A small image autoencoder, trained from scratch: decoder widths [48, 96, 144, 192].
Rows from block 2 of the decoder, named by matrix and row number. Each number is 500 + 25 x the weight over the matrix's rms, rounded and kept within 0 to 999. All counts start at 0. Numbers have three digits each.
# conv: 3x3 conv (decoder.decb.0.0.conv.weight, 144x144x3x3), inputs 120-124, a 3x3 kernel for each
conv.0:474511479521466520464533489500499472506487539476509495473513499482552497486525503485459506542514530500470492492478533491503474483508529
conv.1:522500508487452461522516455545487477503518500480497486493473530526475507517498444509503505510491514515480485506470467507480523483476461
conv.2:517496488501474502473514509499523514493475472501494536511512486495510561528504496509479472542509508483492518457504500541525484513522499
conv.3:447527481474482509454494464492540488476498498497459481461459487450534543466509490485508508501573519484519476487488486496487491478482505
conv.4:512556503482456447510503484515499501454466488447448513504501539501505495496459493536484522516556493501522540525464530496484493466482517
conv.5:483473509507509542521450547479490480489482488543454485485489507524487500511508519482529516475489484486483502512542506452464462511492536
conv.6:492471470488504503508475502480530486490480541512552511513523520514471469511529489509517502481440494475537467497479467482454478508534492
conv.7:542448544488532467514526519499451521497531496513468521521513508511458517535502491454491499558494493505507516503520522521526484511559533
conv.8:462511480520510482512484507496521511482486492518495521549480492484521453460467466475505468506544500491472474483495513494515474506527491
conv.9:527506528463469485493506485497512474520463525500490489492517540495525509535515488469474499529523522470431449476514491513517499486485493
conv.10:477508484466536465506427496489537526494507491504547498541491523435503477530479530475492483521495479500505511503538506513476503508514484
conv.11:458470487494517510477518480446512505508506490495551507485471484525540470478502502512504492482471484497511510515491525517489513516533496
conv.12:519497517500524484493496502517521526518493522513523520477515509509498524515530498457531494510478548466507515520541473514460506498520511
conv.13:489506532481498480499509490467490532509528517511502499495479503496481493492504526486495497531471527544487503539522529501490493494528487
conv.14:528514453506439488479473490525473515492514479491487509479490514502483486510435529481465513503509478515486485495450471477519548503492487
conv.15:465459521507465515483469478469521483493516521462511507487527492475530495522517480482547455480494498513551489500504476487531473483549470
conv.16:519493531562500502485525496483507490465470509463506501472504495489502530473515510520498504524506479480481516490504505502522484476468524
conv.17:513532519499496490481540471495517515499497493519563558504504493516511506527487475527478496493465483525447496484504471470509543450475452
conv.18:504538481472503523470470514501553469501510492517462470486480525508499462494506452492486466485544489483464509522543547483522484508526538
conv.19:514501525548524514492460467532542556518525492464519522493511489455506490492512488468465485528517515495481483540552529482455483523519511
conv.20:514497505505465513514494549518519520495470507549551553511482468486506528491488493486512482475486497538527520463519520489516489507547504
conv.21:489505472522445529462505467495480554488503514506466533506494507509537525507518482495510495488506489505493520499485486473461488484538542
conv.22:534483525525539521518477499502487528482529501513521518491541488504462521493513469492453491493501507511507492488471462497445468443518496
conv.23:474514489497511483484512483487498489530511503478480496485510504529499520546523555480525527503505472513523499508502454541502526505496524
conv.24:495484478516459530496500476465494507471496545462493486486477515477508481458471500486491525507509506535510545535459536548492492551479510
conv.25:525536484527456517524505493527503511493466494542528476506460488493482506530518529488515457489464493479469479514443464497488498497527484
conv.26:473416493499555507494490543482504522500519537496514487501524484529465527553503477526499474472505514540465508490521520491496496523550507
conv.27:502500495485488430537442497495474485474495526492468476488461486499504499486501494463530508492547499461532487487473499505501467485516512
conv.28:440472471482533486441506427509532488515457499486485477517479486503503500490482467500485513519472533536468465482512536495424466502495521
conv.29:494485485464502495518498489491484510485526464525524482484529500489515507465512487518499475456485495530527511466493506482459514469486516
conv.30:463534467487509503484451511485488497518481519486469475545487533510500485531495495490484463480454532500548520505504509497451537559494538
conv.31:451530466466540539463467488470495498535465505492492460528516496487514483523501535535500517479493495510470530501480520496488517512461518
conv.32:463500436483504501473506459492484525524499497508531534512517500474503541488502459468507501486577484475518510462499464483489509514473510
conv.33:531504527506496433503489505503492513504552491524518526506501484506513484548525494474513495530466499507530469456475456519537525463509490
conv.34:481464514473542491527525510479470463513503490500487513471490511484486491508497489510557501512494509489511502531512508476509477521470490
conv.35:477499477490504493532492495503517493498522460492474458524536529497520472457499462519491543497477516495479539512484534484481492515493530
conv.36:484519500499554511488509524468492464499490488515495456500505490502492537491506529493477503527477497465481497510468469556497494516498540
conv.37:460520499484426484491502498496493521492557481467461507512512509518513516457493483545469529501490483542483495495531501520479468494484449
conv.38:550548538495503497475502496477438499488493521534516529484440494506420492598479488499518460484557473479525461504506481511492497471506471
conv.39:497492506472505490475543532526531509487517502515524486464499507501470501545527552495511467460505498462499465536497527525477492515474485
conv.40:488453536482503490474454513509535492510490477501530475501513464513464517524492510496497507476494461486513484496502518492468472505504483
conv.41:496439530497484496538404514492509476496477468539475504526503518517522500553471514512506501495479494515584493471483524444487522512520505
conv.42:534482564476500473526508525503481527509526541497500511478485508502490565450486512504508468475501495487500485524498541524480502525484506
conv.43:486537482501494503468486515479473496508535469485452489508525470511539529462546467505532506493480477537506506508496501501497514493472531
conv.44:522495516494491493496491528493533514472490520504474488475535487443478482466557530522518509481509528508517517484479495540507489517448487
conv.45:493504476493525457506531492491497512490497530514423480488525505457468509488478494495524501480504537481560499508484507500486467536504513
conv.46:505491510525471489523533506511493512503524501488506517464550468513499485477486463494516472503490490521499467484511491484453510489519508
conv.47:494500508532544490519513534495508534496528523534551537488495471479527529466487524499480490507463515522482536494554468512500498500510509
conv.48:514515492455466483462484496498536499521507531496517518495503466519512483535554483487485499459441505505491476524496497458449483485470465
conv.49:523514530490498525545477506495535474529507505488470482490500495511529523425438445512502512504513494527487507512500554469472541489494506
conv.50:485492512505484523474499542487452492486523499454498473491496529512487519514448531511476498485494543500506457515484520502530505514503473
conv.51:532465498512468474496449523499509501503490486516506520493487487487512507465445485476501483452548500516479487496524502496519469477503496
conv.52:533477530536479476520523493509528530485529502520516486491535473495502502501472504519508453491475503469504434548489543501463470492510486
conv.53:497503499486467487457486467524496543493469456501519512535519486492497482532534491495451505502530530477464459493465503502506471519487517
conv.54:513538447534474506511503553483522507499484476499480490483440499500491530486513491494473540501479500503509506478504492502483480527483507
conv.55:498469502536497430509475502488501501534524504486485518506485503451481505503525495510542511515462489508535498503547504512471536439467483
conv.56:509541441526506473520490493489478502446525454512476501507471523478475541487446487530527495503562473493490527523473525515449492472480491
conv.57:518538541489494481542530525523518481509449495501478494519516525419494507514478492492471463536517482489507503487539471502494497495490517
conv.58:463496498514508498494493488507503494431518494512469518498523474470501455476522498481494538505495520495529483510507518477468459464510490
conv.59:492457490528505492484501484499496476467468509488481503520504472509517524498498519495503486559455477490509493472494493476506482518531526
conv.60:488482514501495443536508512484439513508540546519490532517509510478537471530488505516526539504486474508497502470497469531534526460538492
conv.61:508516515462526484501510510465505514508482518509491541516529483475488481526514524503461538478499486497505533460501504493534476476512488
conv.62:504531480513496535506520505500465510509492514491492461488472503486547499477498510484500501472503482458491489485529537500489521512523516
conv.63:476478502476484506508497532504501505495540466537486527528473500474443501477482543522501502524488487489536533485506495525497462497466490
conv.64:515510500495483462531468559499505501495490525506506499483474490499477490495513526511512506501471480511524513496527474464489467467463500
conv.65:481512509488574480492475506527522498474505466489502512481496494505509498509502512507446489479505494535499519515499538468464506533472509
conv.66:492484479481456512511551533545511509535505486498512509537526508505481482499518533477441476457535451501508509483485497481541508509447487
conv.67:505499468488418485517518484489505485494440497538511506485507503488538515511502487514522507467506527535523502473491480496444544451485518
conv.68:497545515498458464484451497518484531509491507518500557492475496512458540521485503488498532490526472465497478499460512512493493502502514
conv.69:473495498534477480533513509507532469491514502496534504488483506471480493480522486508471490503555505498451495515455451494528509525489499
conv.70:525484500525453468506512515464469511508505499504485506500493519457466483503507512500490489495464495511515488467466480514436521534516532
conv.71:534431488514481495533473504512506512516529527478541512499509512508438482513451493498519441520511528469503498491465491496517486501511480
conv.72:471519495510494495496516458477499524520472531520503494476477489520491482467463490474461530487496493477497494521441517511512418507509492
conv.73:456489449531464506477528503451464479475520509496470503523527517525531530504533502491508523519493509500516520450498465541479517514512475
conv.74:514515493516482500500558527501489499508478492482520521492500489492545489485515487463476492478496500473479488475517464494474460507492519
conv.75:486486481484549495509521505543461532478505523494527507481499511505502529538499533490467502541522529482459505518486441539537495517535455
conv.76:463462520462489508526535513504500511541535492470526481509471479487519466479496508482448507520510526494476474470472457473494486526518518
conv.77:497517478467476496489509487494498470504527546507527508490481481473503499501549492470506461477530530487483502526479510548552486493486496
conv.78:484483521458505496520540546505453530468477498485513533465498470502530503473460482491489492507533493505493537528530516442484489488507525
conv.79:503498476468502495488512459455518496540466475493520519531462467521564524466454514519524498492530440494521489512491503537465520483483524
conv.80:498519493495480477495444516490494511523510510475479450485508468511459512500491468503474463462521502511492501511501498538532500497526522
conv.81:524511497496521505536514515482563494512536524458515470515490551495473468525484520512518495466521476472517475502526483488493481500517502
conv.82:484492507516422517489485527509527545515477505521508550497531511498500503518465523502520521492519512522527471482522540469448484506510499
conv.83:502498494506490512516480479509479458487514463495498505508509558524524491511472510517506512503499458466491523463462527480509566500484528
conv.84:470523485536464495501455493508486516514508527488506503549519491552460482506464468435476524512518512489467474501541519529477498543489532
conv.85:497493524482473451481497456483475502503496517492475494471481548494504514509527473492483527502495500545524528460512502537482492488497486
conv.86:501495487511505496483483500503494486523466492516493523518475501518485537493481491495514506464508535485505508482460487507482493490499456
conv.87:546486508477437478499485516481514499523543494528513519511517486540500533543522483488462480508467466514517487518509577530505512479520544
conv.88:510519517531490519544502493475488481516509491486452504519494499485516480524549491494529501514489492502518507491488500496446481494472489
conv.89:486486530478512490492497493489483493502538494530483506557493495483531469546517501515473471513468513522490494474447478497482514478465503
conv.90:522460461477546518492491503477477472530540482486469442528508485509506520543539499517501501499461477501498509487485517451495482523497510
conv.91:538517536508508535558468512498466497523466466491461493497504470501476509505484513502514515478495504497519494492492524486487518498536501
conv.92:473507491500500479500473521524494525530520505489460490512478491549525537452440533517510517464473501517496513516523481527483536490458525
conv.93:516486475493496510510491470493566500502524477512509490508515487461491513499521532530536514508522470516471517485476524530478512531510516
conv.94:559549525493517477493441506476521531504440501450504533502496491485525526515481546468512483461510490497533485498502444541485462489483475
conv.95:464485505533501510468534487493461502496537507491459525510468523501524491475531467491474500477522503488468510519516507501525458488540526
conv.96:555514519487508478539543507538498496525489527505444540544465539556495492515493489491519481527485488507490501509517496521502461527540497
conv.97:534463508521494467558489489536515523483524538526505535537539514529463485507510497496462472524452493502508511486485498535492514495502466
conv.98:540491540501481528509477469494547488526510500510512481507501529516535530505515491476467512491497490493485479454507502519512527467498487
conv.99:464483494510484451428501463483479512492478471490483506502531512475531490545513498472504486494500529503501511498494494474480506459512493
conv.100:463518504454496511492523521453468492541512532498519518488520461523567529492487502507494485477483514503524514499485511490521517472483467
conv.101:484500455516508486461483450476481505501504512466455480494512549469500525474494502482522546539491518475507510485499442542517500494448480
conv.102:525495503544454497516525479498482517527489507494496515542491506507486475543527514533490526489487484518507509519544474495497495500527478
conv.103:494494447461494550529517507471511515543488564482477501483554502524495487462522500512490488475536525506479480474534478519533453523548550
conv.104:511524501495477453496558500512494499544491565480473466532439528490506524490503509532490510488526527520454537465471513493447531489487513
conv.105:503522494530493501490501460497490535504475514557482480524512461520453511505516506495519496481483511497473500475458498531472548529523514
conv.106:508485482501468491532537508490500479494509539499425454511510490501507503481489482493505512523522458479525525469470503513533510490493498
conv.107:509516520508499524499564544507521522478452507545504476520479483537498563532523478503508459536502526501482462467517507496528555477502482
conv.108:540469533487460517517489555522520454528516516509544496507504523520473490496502511509507505451538485491539527491463524491489474485517527
conv.109:480481513505577493523493463510484533500557504498475486504541484491485510488465488513461490497493541505504540537528537534474480511542499
conv.110:504487492525498513531494446490468517504453508482490462501492544539501491515505511498486479533452501505478500527488474546509499484535493
conv.111:509513559468461486533489537460442518511503523447527519480506457490486481532508472545508547492507520504464500512519467527519495507525475
conv.112:490475529493475490498475517504503542516461472485519516521454492519475517526447521494481531490514505488477480485487483521526498500505496
conv.113:507473465464503520530510473472543483511508452532507532477485538546499504513535490489519472496483494486503504520497488502489533493490468
conv.114:526520513472473514477549503518551516488488481511496478507505478536486502456516421490511509495494493489500502483497503520497490450490442
conv.115:527516506496484470528526537511510542482500518517458500527538520459507495552533481486506520533518496454475511500514519479468495498554526
conv.116:504482527515492468506504499495477485471460500528515495493504512534474488511491505551462543482493509488477532495503489471527530503509507
conv.117:531496511481538497519458565504493491487501500485468494480493493485481499520460504485533513512487528473489483517504531493511489537533471
conv.118:482537463521501517464478486480526506489478487487490494482498515452486480471516485506552491452503479483519486524538463504517516511505510
conv.119:508513529453486498507522477538532506514508522489509489478461455521499506508510494465496455511512543486493478542502517484517481500510555
conv.120:494520488449432489516553532514496494485500471495499507483502480496502478501479465484506522480486498512528507457475467539538502467475499
conv.121:507494490521460499505507488498552505489515482506505501520555532478501514513499467486530465485509480495531477472503462537491456498559455
conv.122:484536474477508491493494466478479493513538541471482510477478502477473511458501506534477535515506526495470507505482537495467520531449499
conv.123:506485452521534482457513491508532568514484476498519576511513498523491474522508525496525544468437500519537495528499523478480471500450515
conv.124:477432463508515505504506496476565507484484495432521510471494500492477477514551497513522526483473503464519503487515454510517495478503485
conv.125:489522469498501502494503492486461464486467455466475436498496496473480514476503539500502510504475527506498488500492481488499512523500507
conv.126:500549508480474517471512516488480463505500482536506489484522492484440542468507480462475458508561489482512473493482437508470485506474543
conv.127:516509513479599535474524554499501489497489509530514477513499485540482480527486503514491516481521500489511528509501516478561495517526535
conv.128:502549512495458436480459500497494479481493485517461521480501524481475527496547466487517473514517503472513502484512492453478499482486534
conv.129:482495473527502519487459483500447512503537492494496487531507448546512525494501478508530527508480504518512507506523513512484493545524513
conv.130:500490502491506477502500531531509511508455483540555513506492527531475518540506540467464526492452559496507515484485504522490512481461539
conv.131:498480524518481494559493491517493520491517516498494536510505503496502519458544487518494502502525495482515499495522543508497468498494503
conv.132:541517514499429508489507485503547481513520486512490541494507482509525466564514483461500471481548497492486473489493483499548496455484487
conv.133:507496540516525494493481547502494529514491524528523506505488489502473503528545479495511506489532552504525494505507455516489461565429526
conv.134:473497528482510520445480494477476506485549513503469529492494575549483555502508525503530490512445521503481501501495517530509529474488470
conv.135:497517502460528433455514490465458463485500470474456508490470494513459501477481479472466493527517532494481480523440459523547465523509479
conv.136:500526500519471485534477496502512472494521510471492469518492513473557471484514490524497498497511505541512502522462516487488475498479548
conv.137:461507489467529541502456531494558505475474484461561509487511516482517469475461539504521509487523506522529482471494507491515492522509465
conv.138:528497531527481525481476479500489525518484487485452491535524488534504537509449505497449488471479490521478497499504536502515446512516508
conv.139:435537503506494452493522493509491499508481489506506503463509478500560490504500496487533523505487524522540512547450519473495518489522468
conv.140:513509520466505482502483511509510512493502448509493500506487491467535481522499544503497490498509470516504482497518508468457496525479507
conv.141:446491532498493479506532546476470507467494482527521487541523503481513472474472462492522520534478537489530533485513487499490505475517451
conv.142:501519507507512482514546513490508454462518497536528516509482501471512484476491483480523486517496499482522492495480527520490539480504469
conv.143:533483476512460459447468514501492530502512498481504502483487513497507502513507493477485502523508506505481442495504494485462495515512517